Weights of a small contrastive image-text model.
Model: 32-pixel images, encoder arch mlp, encoder layers 8, encoder norm layernorm, encoder activation quick_gelu, encoder moe top_k, encoder num experts 8, text encoder layers 10, text encoder norm layernorm, text encoder activation gelu.
Training: adam_atan2 at rate 0.0016, 9400 steps.
Data: trained on pictures of board games with random positions, seen at a slant, 195000 training examples, 12.3 epochs.
Rows from block 2 of the image encoder, named by matrix and row number. Rows with one number belong to one neuron. Each number is 128 + 32 x the weight over its row's rms, rounded and kept within 0 to 255. All counts start at 0. Numbers have three digits each. After the name is the row's rms in percent of the matrix's.
# fc1: MLP up (encoder.blocks.2.mlp.fc1.weight, 1536x384), inputs 154-230
# fc2: MLP down (encoder.blocks.2.mlp.fc2.weight, 384x1536, transposed), outputs 154-230
fc1.287 068:093097097168176116176161101123124071084102155134138141198176153146133111135161121161115153099062138126109068108132125165113107159168104098108174117133114170128081144129125134073128203114103058105139110109113114122095152095089071136
fc1.288 103:045127112093095112110116136113131070161120153122072129144141135119124169150148112118049147138126120159101094144151118124122133171146153141142143179127077131142132108101114074149136134091136078153170051119123156161070160167153139092
fc1.289 132:057101089101158162106131129127073033171121120099104071154169156161155119141123124174094160174107207157104131121180079149089078140114120111112161161158137181131077146119128087120097192112149101071094081143068156158084134147062106118
fc1.290 073:094079068115105146134130123155153057174125167131096133167140156098130198108108157159078168118080105142097075104077147168095174119210140111077147124120036169182106126072112112118137186082096175103120122111149166097093122119069118134
fc1.291 064:094100091106125154145168119140146110137140138135058117132139119149161137155090128153133182075122103168088120143120132118089122114148149080111144152147075180141053202149119099090139198086093149060089143157107119123128164088115132173
fc1.292 088:085156082191161132155113157142122146082071180112103133186131115112195109123129154144119136146057129130115073094166117096104133173170166168150120152129039114154082079115153126121153158103098118136114125118091124070098104138111188106
fc1.293 093:115065132130118146163105109104147135119086150099079101131185137184150186105081153111102153131149088148150111119175135155116147135193115077106086130198086134158119182147119121121110178145120106123146105106145178135102179109099103134
fc1.294 132:119038135140152106155138034143138176086179127068062137107091105098169179137089082125114118112154139136145152108150134155100184099156111046130128136170075185144138204132086086093112123081174157089098111140091156119153137080098094131
fc1.295 134:090098105142145184127083155143076082192148169090119150198144165172124108147105148172122189125069188141089085163116130129067152107187151085138157120132089171154052114118147080167174202132069128068076114070117164144135110088109161151
fc1.296 100:126112112111102149128096042127113123199164150167121082145165161146130169096109139127128124106112081142128135097129202114149190164126116153101188129166051173158098195107081114112146141028138143121127069180150154137159084149089113159
fc1.297 152:100067121136121130167178120133119109109113152065110152156131137146121147123160097121143179102103122141123129138105138103092118129133099069081120141143094184121123153132067118092081157041117131102078112101105104150121121093088119142
fc1.298 107:090091112163093179133114121137116090050108155108089106189147153144144173123144184129085145143160124145148093127072106152094174138176135085115143128105030092186093114094101159115117156091092085137150135099156129115122121111099119131
fc1.299 052:121155082133124138162102136108125026121096176122041131178164103123161124148107153169088158133088101118102088150133149123117138117195121153113120154119051134244086122098113129092126178132094130116099113109115154129123123145102140136
fc1.300 101:142140148151105137149137132127149105143086140118113161142159147120084144106170144120104129145128120113126095106067113166135129153178122104091180122115091112165110095102112110108073126066127081145135167077178100144158093125109092101
fc1.301 063:113095098101133182150094108126098060125150136159065150160146158138124187090125116154112138067141145162116097141073121137126116128135117110139157118109083144129075145103125101103153146056120117103115132115128181125115107078088098150
fc1.302 069:098134117125119186130123094155110077108119157159085110184129144172130145128124142164075165135097127161118177130114148123074143144136144163127148134100055116151070109128116138143130149098066138115142108105122152164131096122105178158
fc1.303 146:115142133125133158177171060151073083112124148187122156160171115057097120128173092129127121172105146135128119142121114175107172082110102095144088105083136192117089149163161125128140156097059080073118104121132120133109130149093097097
fc1.304 115:055118105124137194130131140145103070138116162123106079149161122166174114157128121180064168134082176186102089134148120119072114106137134177102156156146105156148082105091125137177142184127084089143092131113116151123096185147099121107
fc1.305 078:081188123133111130139199112158152127128123166103109165167141114137161132125078082098082118135084154136096081157143149112111155138163145103097131159131088133149069118102116159085182169100128135130105077142084131138099130117126182165
fc1.306 061:084154098145118137127107126154126063139126139119056107183145123133115118138148154134115149096150120131118087106130091135081145171207168113116134127137131129169065145077110108102140229104126066093093122110160125120156146119127128151
fc1.307 114:109127104128106112190089125173111118154109121100100161165109103098172138102136054142133160071085124120092123121148141106109147151126136150108113151164036160122109161107095117125147168066134167105101104127092153086119122104128137160
fc1.308 051:113135105153108095161147128151095106125084195111054128177191132109174109120113098152139109117099178123098087096113148141095174143171125123131137130144092162171061164073105092110169184127128095091124091120106159142151120118086150181
fc1.309 134:105084113151121110169138105148106155136114160059090149141122109100166114131087078125148128119104119114111133118144138119134131175138091081087121144194046183120119209129067098108108152032123113132084130118076124159125127118116133145
fc1.310 074:118140081123113154175126126161153047113088170177083133187183146133126131093139125145131143112113114145104089125080175155068214127223143131105135145108064159181072164072083107158157185117062120105138126154176149132141134124106126168
fc1.311 095:000122095135123134122071135161121077136136224136065120170148121165137145125115107145085145113093128156106043148143145125052142085160122131108146131163083136177084132100146144119146165115108139074118105118104177124145170135145156155
fc1.312 091:102109104138143176148124114170113088138120178089051141157166159146109129119142159175100160143096115165101096147117131159027146128187129114083152106180076149190101142124103081113095170090081108113110167099121124153125100108111153140
fc1.313 124:143107143118156137150154092110112183193070153080134104100181138182157119159025127101101132137124124130117120090137130136139073108132101102070145132162173154088122163163122094128093189142140109146135144123091186158084170149122149115
fc1.314 118:119114090101137145133120090173116167139068150145062147124157148138128137158060090155129139125078138175133120143145171111080148133180102120077077111163117160179069153121151108106099178117125127081091145139117139184156122135121145171
fc1.315 091:017057089127129120097097148160136147102119146115094110155149121113129123129151139153088216111079124147123109185127103102103118158121120146081110170145067159147057127089132132131131164133080111155091159092098173140138159104091191124
fc1.316 061:103123084152115123111102094194152058135095231132097082143176144181145163159156139140081164125099142123092104181108141159077150151179109152115133166152098132199038140090034143140123195077093106118122118117155168162160111103078124134
fc1.317 097:145147112136075143144137100106150080103122144089064147139148100185103158124116150105152128093092114139102108104137086134079131143163118160092092144079083208149122161075099064093116155093109090103082146151159155155137076080108051157
fc1.318 072:080160121151124134174140107158119119149113141143122102125191110096145112138137104181107199096074102143088101110134113137129106159108122142097160144136116193129095131087099123119124233113115082115096131132101150186147149154107133170
fc1.319 103:072095121135136145101133083149117118113138163138071151150127159166135144129145121128049135133123147151102061126097116149019119151185147101101141130133065138161085163126106129127110142143127089105143107086162151182088152104115164155
fc1.320 123:125096098134119109111071116129109068087192165084140082144114133112109169133077147099145122102192156127132132121094116133084133106131129103123069113096107154135133117145131067147160129085092134061071132139077137097141152124156134156
fc1.321 067:043129087141102127106097089149154132143118197150090075152124099139155116161128102132084122092123128121095099150147172124054156111148136183090155172173122170157096165118115136134151192081118145073096128122078185143155152107104205179
fc1.322 131:129162128205078118169087055126111177097140147159125149117163099134097148091121143109104100148089142098107124139093095125124124152147122129117126150080100146130108121081098179128177143103092092147170098120148193110132153152091118126
fc1.323 128:133154151150124154137131085124137096139186133113145131148212178165091094140166170120114176180146077128128106096126101105149150214135095166126105195140112104156136119072082136172071103115163075178170047141159103188109091151114161107
fc1.324 059:112119085144122174180125181169084056154101133125077132190152130163144163130133117172115155109108172133107099135148086165088134158176136137108176161165087164153067160085118140123157180090149095120118154112136197127117160146088141120
fc1.325 092:106157096130096152129103124111121083168130123059034123117116110122097159101169126152079130112138174184089094143133099133035145165145165121098149138144102124139080115121101114146125133103111117102140096093129156128119127129135134124
fc1.326 072:106101040114117132111135104155137093154104160135109119155164133177203149111095124150108161149069115160123109160112113141069156171185130059089121141161067151158085173092132107118149215086137128090127111145138139109130162129063125159
fc1.327 078:119135076136179149166122107142106071182156165126116101170126125123138134128126149245109165114097148155122083122177122150112160163084158181156116125142000163153077165131131108150121201097118172107133080129131141100096142104101127122
fc1.328 145:013087113140106124165118113198111146151124136096115163184108164087143114177121082158086240127112130141149099158151146106126122116107114154086141171160125144097102123089041120146072202071135133123061130113076138176099157103119166155
fc1.329 087:116096055098106163103148119138129066092134173157055107168134092123195194096165120138128154101092111120105121107127148141058137119151120114129131135083088163159109112102131090133170135113107139085061123125079125098131084105125122137
fc1.330 083:078130077132146174161147103148115023116142164170089112153146166094155190110156128151125163157124099106088095121108151157111159091123110130134144128115100174164092130071101102170162174073066100124064090132090160135135122109096107156
fc1.331 083:076153084125089105113130099177105169174120204141116082144165081121129133131089128136099124141121081115102037142169121152151153207110114171113136163130051134160057141118122143134139202106110106176154102146112142135060242172200144128
fc1.332 063:064129061153119157150089104144105081127086168113109122146093123174148149095161192119084143130127120116073078136101089133047107087240117137120144154100109121176080146072111167101143176089105123071124133113108164122087122094088146154
fc1.333 131:119126107130091192157101096148138125145184158106144101167162141094106166103122149069138157104192116150147120135100197101123138115167085086128107115130094102137137096134049101127198151095100137118145096131111106103119104111100127221
fc1.334 105:069112118111079139073113147160137148125108115154098150236103136157142162143196127125044161125136078108130087162136136115104135124193166152110136138098116077124114085105111157120161123098096107123133144132150101136100152155149170143
fc1.335 124:123134153138098136166128129151101165136136136145107138146151108105077140167139184143136138134173180129181132134095104181135143098187090107146111110080109157130101081112097133186178128131073122116150152141111135136127157097071051170
fc1.336 125:085135131151141170128123105163125089124135163145104106153165179161193082179091122173107225088073154150124105125162166104084081066147119173098134145107123150130097093067142142188095180143103059168052134136098143161078126131144108121
fc1.337 089:131115076156117110122126031175132119077115193181080128124116122154192164113080117156059133132108099127142118148094148132053177073212134101132149125101059149168124117109118112112164189100107157088121134125140179153118147108098091134
fc1.338 095:071047080149143150127082132147131119128114189159104123159177117153148121129134182126133179169099087147105047158076079150119100187117101139103094155188076171179059185099138095101112146131074124108116137124128182138088156123085138161
fc1.339 118:133103117142151100150062081139111204130110126097104125145173174139108156137101116138096131131103078147111132116125112207120152181150117118139138152191105128132107171097055088068068197129159074137163108121157181094122151163066149140
fc1.340 140:128123124186128094140169205165114153121103157138141122154150173220120102162071121133145122116120141131071099173098076155095158136151138095144120146067124158153125207185081178109116153103116166090143145119193125127134182085108138124
fc1.341 173:142134131139155130160091110189089151119125162134117101152137103122203132165067091192139131103087137123112089072141165198131194089164091128178135112117127118118125150145099154156193175106144135122086133144141137095087164118099103146
fc1.342 104:049087151141109116107112081177130137151125168140107129205161116196140113139110151163066183131098116126111061138129152111085143130139118133068170164121067142152075113071093177137131160114113062163117138138121112153078158158124119137
fc1.343 127:021088058145098147099090089161117139124109185174130093170126096150182143134100105134072132111117154166125051178155126124066120092166132112117132137110077173181090122116154133147170166099108144078126139157129153144102168122115152176
fc1.344 063:097182073141103129165095103138136094124136157102069113157106138127160150139148140167082158116087184164126035152130097162069170137174135123123101147102054137177079125082122121161185165097126135097064097148119188152133147120101072134
fc1.345 063:112085091144109158156151100169126058134096153144069132166143152135148140127176116154082161156121125122101086116111078140087154140206117116149161137103095108167115155058077160109133149056123115110098117084154149136113075121088138121
fc1.346 165:094126076207107123160134156175077042017082141148116145174128143149101095127111136182153147142137208095096124095131114131139142138109125161136099130168119131129054144135151127133153189133099140096124145102125112161121150075134107148
fc1.347 115:130038141125138105140164113169131150068098112116108160165068141146166103132131066145112151075112169126113149167145144137110150073161114087129160104108099193123114119126152165051068131077145148073063163087098129138152118046105096114
fc1.348 131:134172141156116170144119097110129070132152142162119093136183140196098062121201169134114128138118154120124136088186144088115136173118119207133165148110065143165128154085132143145130119143093074140172070139118156137111072115103097122
fc1.349 112:121176121158104138195123130115081151151172100141144088105141170182115166120125111131138140113154093108111119142128139088139119117140108177123151122183125155131074145066065148156121176090116105203119027129188105091140116169133168130
fc1.350 066:070143107163120157119090106144110080143101175155077134178113143095134147123146099115101169137099120155104071126080133130089154094150132127122148114095083179219112139092086098134151177104098123099107092084179175108110120122128167151
fc1.351 062:092116073115097159151090137151126120117068186161055119172184118141152127155124118144109160100107123165086077130080127155116146151177154156102138126135074158165047169089126103078154202096109138086121153144166112138144141131106089097
fc1.352 062:087155083146101133168143078131141075137103167150071134184164160124147141115128172175075138104104135112092040112108134145111123126160131117125147133151079187137043167059100165101150208100111072106136086122165165106101151104036115175
fc1.353 053:038137070165101143187144124171087092123114150135114118198148129144099145142101108197093169104096151128084068121143102123083153158146140155099159142121085150144055165093065124112130203113121081121108131132108128103139143166091133139
fc1.354 095:154070149162101146146097071132102135138112070112142140137105183157116108097144102108108160134163107151134164137136141077148134129151106119143163109168122115115121063093113124131068127108159038165138137081157128103153094124102139089
fc1.355 059:071111082121130167106104102142120063162161131085113111131144112108104154104082089167086190100097135150122128150118118102117145147176147147102138178083143146147054111110108109120151195069082096123062135112097138126129080147136170134
fc1.356 169:097070113115151099145079105158119109053128169114082129113092094094151175137130088139132129092191178127150120091075186189116220097136111075155108101105100152132156150183085064119201131049148211043102122170101103094132148109104121125
fc1.357 109:044154087130093081143064109195120156116147164160134095132159063118150127149145094169070135091114105100097085154124180149089195132124106176105113145145138190158093143125096128111182151107123171099087098159088135131154151116128146167
fc1.358 145:124116084163047189147131119156153117100138121115108175100131114157122185092127162110156104159111112162117117127073111120117103170202146163107128139124094215122115122090148059095162141107112122144128162179169132128112108144143056180
fc1.359 100:048135115157121160185173104173142111128127193129113149167151153166138104149116134192068186113075165145116044122107145125094137132141126164090151147137065175140095145127058140143111165128103052135128132120103133134078183120145149115
fc1.360 062:062173104113145142129137104153133082121137146106056119159144108130154156115165150177099173148087127150089105122091119101116075102152152142141145156137098110136079145097110116119162238114111087097101102099127155133118140139083155176
fc1.361 089:099091086081128172155151147156089070111127166184046137126145115087140141140160094119119133142104165117118101141208213126104170134143105159106144157172052153168104155114185123042146183098115100093087120148109138150111113162107109153
fc1.362 103:098165135159106099141105109134118125167173118124126131120113081135141131145098114135101149136152150115120125169179142092057138171085143117109106172135136146112102107102081136172133136072119129122081095139032145130139091153102174141
fc1.363 129:120148117172073148119116124182147180120041124153092138219082107133181183134097131179063144090092094121144120148105128101090123113185175140120160127087132096111099069108128175103162130118097111127133161096131142102103115105152137166
fc1.364 065:139150073151161155132111096166105083100075157140082117216167132160171169122105196181073137099100081163095092114140116141072152113194162097127129105133114141152081139102146116138171199086122138066138103086119156144133158136123111176
fc1.365 150:155146120124142164180147117130170108105078126136093137159147133172158174111113130168112137131079120155134137097087095117090127119255148136118086115122107087124120086112140129052105191132144068131149128107154135110124112125116117160
fc1.366 122:106154088135105130118137154115120146152172173110153086111174105178140145148064154109115137153097117141126081140154149136125107168112110165093108144162148143135080136123117125160130196152126095167166075116116152118066223195170140129
fc1.367 083:085131086113103151168131073170093068108057180201090111168155162089083116135137128165075139183134116169108082139135150185095175107148117131133138122152102174184070130083124119126125214088096062083131129116112153166116154108113112149
fc1.368 097:104162110147152149150088138142102079145134172150097117165165138090085118138193145163132131129108154111084100125170101152085131165175149155135148150129047158175052138128144102133100211105075064123121116110156114134108160142117107124
fc2.287 053:148159142115147124116129103214139117095125109214103150115104108176097164088115177180102078133162144129121150097100176153106150076162137143138149100077101131135189121149106132141179125151166093137174083201164077104163110106129133128
fc2.288 120:145156128143119091097108121109146162095168079160144126093048141144167172128108124114116096103123093078151173140120146071188126112066158094137079152137167128114171110123113140125182051087103132176108100142120103080155126105190134084
fc2.289 133:145121163138193192109146140087126117142101156092111099155120122126151121163121172169135115156117166148140124110124090145093133130109152127165111104129115118201157089126149132118128130130098065121109125123156104103113100155144084102
fc2.290 074:096094109146131091187110119115120125130143121073118120111128127083140143144132135130146137162166094122127122135146129186121152179099117107110091151162128136079171198142093089133073154132179159065095090102040205123084153093119104078
fc2.291 032:142140096113125085095143113155156145111202132157135094153133139134128176170178130089187138125182062136136088084077110125121188090102122159142115124131123069128141086116108146164160048116152159132143118119176134095157132158156162079
fc2.292 063:111070130123168112103127151094154111108220094117165148133104186119167164132146156055167196112153162113131141195166135107113135121176082055158042095088150138157159125178154162144132074141113095115062119122159091153120080102151027106
fc2.293 092:048114135150076069127173171131081119093145118117085114126092119051204135213125087146105136111114138120141114133120118132131122119063149096160103155135183123090146132076064133132085125039127164104045137111069151129165141087144076137
fc2.294 155:103099094118142117074075069121150126123105156168121158063106098117076105079140135094091088145167087105165105126116118160120132132105148136114139140109095139156209176207149109108138090142201157102118121129109159160114151080122140093
fc2.295 141:141179127111108130081171176137120126118115124117125091151105137125111125131132168177111099194127045151146083126062084127154080119129166129159132141177096059139087042086139144124064059162121138131172135115145106072112147189175152134
fc2.296 080:143104134141190145137139123174134171125063109172126192078082132106111133096128136110111168120135108088206139114109131146144122121139112116133151111087116161120170142180153111111129100143183166118082151133108146137104090078087132106
fc2.297 175:107092131128148087114110133063208157132155148099113152114102087119153127179148119047115104059111159115125125162220147105108135169121127140109093157106093125151168141217183135142152072160086151120078091122096123194103157095166095080
fc2.298 101:022159150144102092109168161144137112108150149154060110200113105082145121197144034154065135141140128121107114136145115119114117104100171112160121175133121106162129090082102164116122129079134115151102134123121139142173146107178110121
fc2.299 028:132052165121201138117103136066120137095171164185148159121122091089102143110123164108125103162185103123121116154102117128144160121056118053140081169140107148213099178124170097175136164113123102127110085170176177171160150127109096116
fc2.300 148:112127157163119091092146133111101172139097117117135082178136096073143112148116066159118134177116071145115099166166093035187047119065164177092127134179132107096068094085145141159107111124127200137125153115082118128098190153130188142
fc2.301 045:095171130146126102108114199152104090060187162125113108135109170140183157127144137204128120170106137123099094202149151136100142082111130096190066104130110059178148108082119182145182134162129127081110110145127076094143167119135119148
fc2.302 059:135125149149136143106114145051132090116177107140134141137096152115150146096144174097133115098144126145148132145115090134173170131022158113183097124102143094097204065124165132139211052126122093163171122117200114059094135101145064043
fc2.303 109:188086146148140125127145181114111118168138102110156102161154162123076102139139113120159165147085132145079135179128074135117076123138099097169116085130110156139062119105196127097074122179128158078089128110116092159155102126082108181
fc2.304 097:130184184113173152105195156117129135151156164078100074153098155106110097182126144194146128125133184179098105154162152135069164141138112133146103091127120126152123121136133168124107136193098125106128061131133082089109097136171083115
fc2.305 046:104125146129133101113134119126111117149083138145107089166133175125105081133110106168101127161145106117108055117077071098162118084112166119119146105137079128182119103071119131097093159118119122070102159120156163122145172058144056130
fc2.306 033:111111119115163126143098086184082149091160170212145146071161133162144109127104163134169151117119164128081122178092166150126133135122091114126121101086115129151147133149138187180157175100106123074155119155178134122082146111091110128
fc2.307 128:134127130150143141101153127033119109114188131082154098122158141166138135128147221085166148132135122153095115167100095121110147168080123150140073127154162141129145118152162149128120066182087106136125101102159124112066151142133084107
fc2.308 028:100141144104186116109074165129100112075159161177138131118139126131080168130128153118128114131172135077074108145061134160084133137146155136125113156120115124176123151173182124119112118140107149079145137198147156183100162165115162193
fc2.309 155:085107099142142105077092130054207115156149163105113135119096096120141124130176148075113090098158140122127095138190124114104151170090158148153119152092088096168188111215177138154178069138116120119104098110110129148085160122167070050
fc2.310 051:115132144125146116091134074101127149091169128217140125122128145152092123107107122117100109148185127128125114146151158154135179092119118099170102133096128113174132140198118150200187131142145141141134082197173128136096109088110105135
fc2.311 102:157162082114084105118083136166157164111210170177149077059119110158161135117118098180141042084086148122105166155119164131105131135116110182145061139151071162119101177143143144174145102150089173103133066135116121096182134124140180206
fc2.312 083:132110060126149135113117126136136145087142159164123093103122099188158110133165207146146097074078186122059120146113134144055140123184105168147083112063084185166117177215190175123172073174078156047094116102120128122135124090100126164
fc2.313 133:090179121162114148171115105153109144112102188120121125087140122173159128158103123137105128121112110133126093100133150129109141093174119146079117175162112167169114144094096155095161169119114114157131118155131152122097146139129149121
fc2.314 092:116163095153088093139157186109121079134088129110127085145124107132076098185141088107125118086057169125108110154208170079082097102113110121101141124124107126176095136137183132138130138114142203059094096128086141145143114107132087130
fc2.315 101:124219174129106104156135124173146145126168096125068117143061124102149137156082084225129135101099120102142170126155193103111191110176114152135124161130123093093095086119064183105132138124123106191109123125155067123133089122165136117
fc2.316 032:123114090104135140075122111135152128101147126127102144095147154217108156106152146099128106153165082124121132142116178165138096065148139104134127138148131080192142081167122130059099093143168147106139077131197125120134160109127156109
fc2.317 073:125217169092116112138136184101149123119178128082163125044161151142110120203132154092180157074098118141139145157118165118142115151147092176123082139177171109156173102142092147150159088186100123170119105107170109084140138145184188097
fc2.318 059:098133157080120088109133209113154051103175159165118134101118152133132142132124131131103126099139158088164114152102192176146141132082144132117122116113104093082192135187092139140151060145120151095141113134200101168133133076143088114
fc2.319 124:205131080106104127111095106163170164089166176187146097056156098194137088106116149133160067075074147130077147138106193145108143106176095180124109120140085195132107200181152148134179087180092168106142106126125129114151132112120170215
fc2.320 107:129161063093139153136194178159112096133123165161147128087122092183113091148122159131093101110105213093138095091162150128117097111136133109130130138089095136186097131166171139161129161144088171117114139169092068148084115132133125172
fc2.321 060:181136121152154093107107140145161134105201123150123140099124114134156139144126114151144130088089130075118228129102162114122102125128111174155088135130098197145084139183152158116116085139077198091086102122094037119173110089128133193
fc2.322 110:199146133153140116158142137124174121174124147151139069104110088095140124146113112126146101106089122121086184080175112097115148181123114155162102140156069204141088182142124095156138144112093173149080079112098111125198071132083116124
fc2.323 159:108096099134096117106109085093052132147091113179179088105136042156134145090103091081105112164167072132131120117154095131191118110004145090122118151153154128124156147128142083149154135085185185118164132136122173132145196113139128129
fc2.324 032:132105111140117134084117107193103159058147117166112117098180113130132175132134181161112111113154126109099118157143136107154100125082101120171113112089174147129136118124116215130158132127135125086163147146149109145119152108087125171
fc2.325 114:136130145103156134069086146075168139075172122147128120113068210168138096132115203140134112123126127109117163163040173107110119093129114145181082094128127115140161096171147161135141011168063114114102097117158115104154136096182126122
fc2.326 050:087134115125118061138079126196141142145205138141154151112141151119108139132089115197130142107137091118162101146102180156175168168130101146095100118196141155056122130100033132166180137101147126147156106140146105134089157113123180140
fc2.327 052:148095129148169139152218113099089045107082127114102109122138102166176144145123167092136135096114218110147097087146121138103055092157147076115156132081174130134065124150179142125100187130137163105094136101066112146119136110118059125
fc2.328 177:099124155108138147122153179041147120173086167070108150141140126099121120196137111027106126122142193163150083121182144143114125152140118059104127160087090091140140147187140111117073132161149133115137134125128142204087132143180053142
fc2.329 053:140173085134120113136142189120132133122153163084149111099135131181153108167137151150189085111071135138132150157164121120097127146132094181109090123172133165126100120155145143177126092150106150092133086091148124119144118161149106172
fc2.330 053:158134120099160115091095158116135106136175182122112074146142110109141143116165166184120107150103118155065116138139065128109067140061132172172124127195057117168092110101152117178120085128080148093166080109170100092141165144120161162
fc2.331 099:135152178151119137116065099180120173096101129172137154156104131123120126120114092152113125085074113120105122204130182047121123053151117167101186115104092172133072100116147208087163101142066139114122156104152129133168107063128180129
fc2.332 052:102099149083165079096113166108141122151140149167135149053096110084079115156100151146158156139178092126205123124126124185149209137110108147167116125143117147209196134216115100197119144114147175101100092136147104150139114101147101125
fc2.333 117:129086114119154123120128134179114153124112159175150167102111106146110149137140128097112120094095203102114135194177167153103133106164087083149151118065125190186114157151191168121178163150089169060057098152124092175169093072103104144
fc2.334 150:113023081105120135088082082119143111098151167158144151126198146137110073103142126071121151128128092147124103164048090137130083105113095163116105121133038209165121177129157110137123034136089165082106127103132171166137175079109183207
fc2.335 107:081108084149126143104149176147113106135076144128122117149119161075131104149152137175119160146129132155119091194089074088080104162137128107102151125156126139134078112094144113113085135119096192062064178071129173117146116116133150148
fc2.336 117:102183115087121129135158201142092122130165127081147111143107175113112123157136147183176139122096169160153100177123172159096166133134086103155099062121159107098135072089132161116135118158113134096138114116160063106072132138151117152
fc2.337 071:130142093117091157085153167130143086182172150164092099093121097164137136099223156115100082087116221137083141152111142102071093172148161172142166153119101158184093129128172140162144063135068098117120144136142069151140076133129105150
fc2.338 094:087152128083126111085130138142133131120179134129072138185061137115156137149138086172100139083135152094123137194152176098086166112145167118151105152080114098166075052155132199125168100129098131125116131165136037127141122076185129114
fc2.339 099:117110180150153141109106190097150127145119132069112139141151198088157097148118205125121199143126091148130098158064134128144066168146114188087111121174151115101168116148058092161055113153102109141120151058125142155073152125130148161
fc2.340 122:196104158153118204159174140135090062148088109123134133154152140142127152121184125134153156103082178157096158148161111096090127109160092146129137085136147197124064104077189136113141134162095089105131154106172068150150047117104048177
fc2.341 198:108181131093117134085123117107161166142216180128108087108129092174187115160078138161095096107125140148121121120134123086103101140084177170106076195185128112140117137111094140160137126134096148187158097141134135126111163155171180146
fc2.342 102:115235189119154101163156139179153157131121093114099156142077156082120134187083086156133155110116137051139152153185224118127168137175111125115149130095127131117101101154089169065113142136114124124100145139115037154159078090179116124
fc2.343 174:172175108126077109122093112139152212125169142172156085064085112166164134128110088143134054085071140126105143174161177084126135118121122150133105143152106183121097159112151156149172086135076169133126072131129113081158094132152143158
fc2.344 038:162128109130150130106102127124157152078112212140083174105126154177141121106144205143133119120140124093126096160078142122136111153117180095149115128149080128173159135145152152116156000131089147082154082105160082110091132125151110148
fc2.345 036:166086122095161136068108152145053103078162124140128125160129153159129112061123194176138145126149180116111101149149152086089131101097148114193147079121113102131074106116180186131198122119163120088132142150122111107083146086067133140
fc2.346 229:132083142117137150116134050101184191176121134129076137113086072105173173092099085102081101078147121145147144107168162120068147097153170064143160155073086120130152152173141123105123157124176156098114094161105207117145126093131108084
fc2.347 183:177112150127165155113146105073143129139133169082131117117175101159111126128141189061140102116108158173101114137162074122124105172122123103082081128145100176151111198145171087110116121226087139115141100128112129171112138138117098147
fc2.348 129:121068115131120147121139084120152192153142079188116140097107086118181160077119062098114121117167099122165132104116110120149134100126137088138126158099131149097156191180119082158085141111180160138082144143130175186117131100076174127
fc2.349 115:147087100141093152128133142121091078129087104175193171147153173115094120091212105096146167134124144151141115105083121108165126078139110157122185106071119153099131115101136125166116104116144071121120172076166140145082076103109132120
fc2.350 045:185099084140099146085086125159100125083164138182126097073127119186166108115122156161132050097089143097078170150082121101111097077129116140152093122137096141167055185150173162115139081170084182098135087128102131082188114092087153207
fc2.351 029:128116092111089102082129123168083141099162143186097130116122087129148151137091158149125166143170095124086099145078144154136142096091075115141109140121180116157169142082168102147207141115130163070141148157173167110102122138124143145
fc2.352 036:138119109125126116111095119130147163088191132184107110092141100133109117095175177153162099177151129104066057144119164189103133167119115125181124108123122062173104140191116137128174105175133092116192069149176163125107154160092126186
fc2.353 026:118115188108163089121136167190132120102188176141103090072114096160168150164137135126084114125174175088114111145048160212096125097180134072146180115088155103198131161194091113145199139143148136065117128162131118142213101112101089137
fc2.354 118:158103227105186150131134119079171119124113159115131144128201101085104102141136178077122134161133093163114127102140085168162077162106118170091112142164108118112142156163135091126080107168133128163153140107119115176114189169135167144
fc2.355 052:100099101128103128083139150066121107120155139124125168123133097164112123136118091065088085147152112099192052155060134116141108101073161074084116142118015117162122126166139085129104036171096204111147141141159116126075162099151127129
fc2.356 179:111086074108105168066119093154152155116193127191089132052113074148145170055124137136076090126160133111155128113060088122083106107143167137117171157115122178137111171169136124151125096118123146113117132130147174149134138103114175146
fc2.357 122:143154095154112124098137161113139119114168142148124077042112093126147148136153134155115074107103146136103139140105123102093085119101166134148099158162069198171092154159161133151099085124079213093124128104116092101179120126140096162
fc2.358 142:166158199153197127157180168094129092187124096097124139167128170085167104153121161151143153162067142110123185136151066075128056139108114103151118102134131111101130127114118123115064124115086093128091147079092072148157104141106083142
fc2.359 090:128161171114160093194157146194129095131137104108089175147148145089124125196120116121154182144125125056171133086133180172141162125159077151101129122092113141099163156175038139093083147125149107127072136142096098162155111091112093127
fc2.360 049:123177075138109146093141164134089151113186131094096110090114102156099123128111107130166122101133152077190082192118183100112118109146113094119173076080093138167088129214186122132124092174086195062125155160145063130080114112152131119
fc2.361 051:148156131085111090109142123187106133087083144154153176122123109198089141083105143159073117115063127129157107150088126118161088074120170115023185112146119154148094114123180141065167133126112173099167112133095100103122124116129178118
fc2.362 130:153148100127112109114117130109164152096201153126111089028087103175131122126128152152122081102111132121094143157125163106096116134132147161138070149185091180152081134209162137163122063138073169121128075121124067108131114110155126130
fc2.363 164:114014083124143144042066069092142149071184168163125149144149134171126096085147142086115124098114108137107108176060107108111077116088136157116093135127048164166112171120178132130143022161082173101137100112117164155096206060111192178
fc2.364 038:093157082128117123093074121104088118098240134131150102095130091110095142157122133134090153151157160116127150166127159122108145118084137125125096147188135123224175088157135161160148091151129160171165091192106170128128192151135168090
fc2.365 158:129100161135161148101146090145145190087181101162110162129080135183166128099099115080103125084145190090123190130156175076097107107139138148144128146044082150149132119140180179135137109171081104161077117155109085194130081093115156106
fc2.366 138:122092125154100130146101107170131146098114189146181153141145124122141102141138121130125154087057127154117092172131143079117130086183056192084166140118056226169070127087140190139156144143051136126106172092121131136100115097097198131
fc2.367 050:107157063153122104094104113123119169094157122156137059116090116133142132090119131170145064141138073140124106157094121139129160165102161158136095162133160152092118132188114129118149031123152164119144096131133165080075204129132124121
fc2.368 072:135147135168142147095164155068116118134107143085128099177162139136121091143160208142127139168122086142092077153099065112118065167072165120090099109201129114154107110101135114101041081177126128112179151095123122119080152139130086099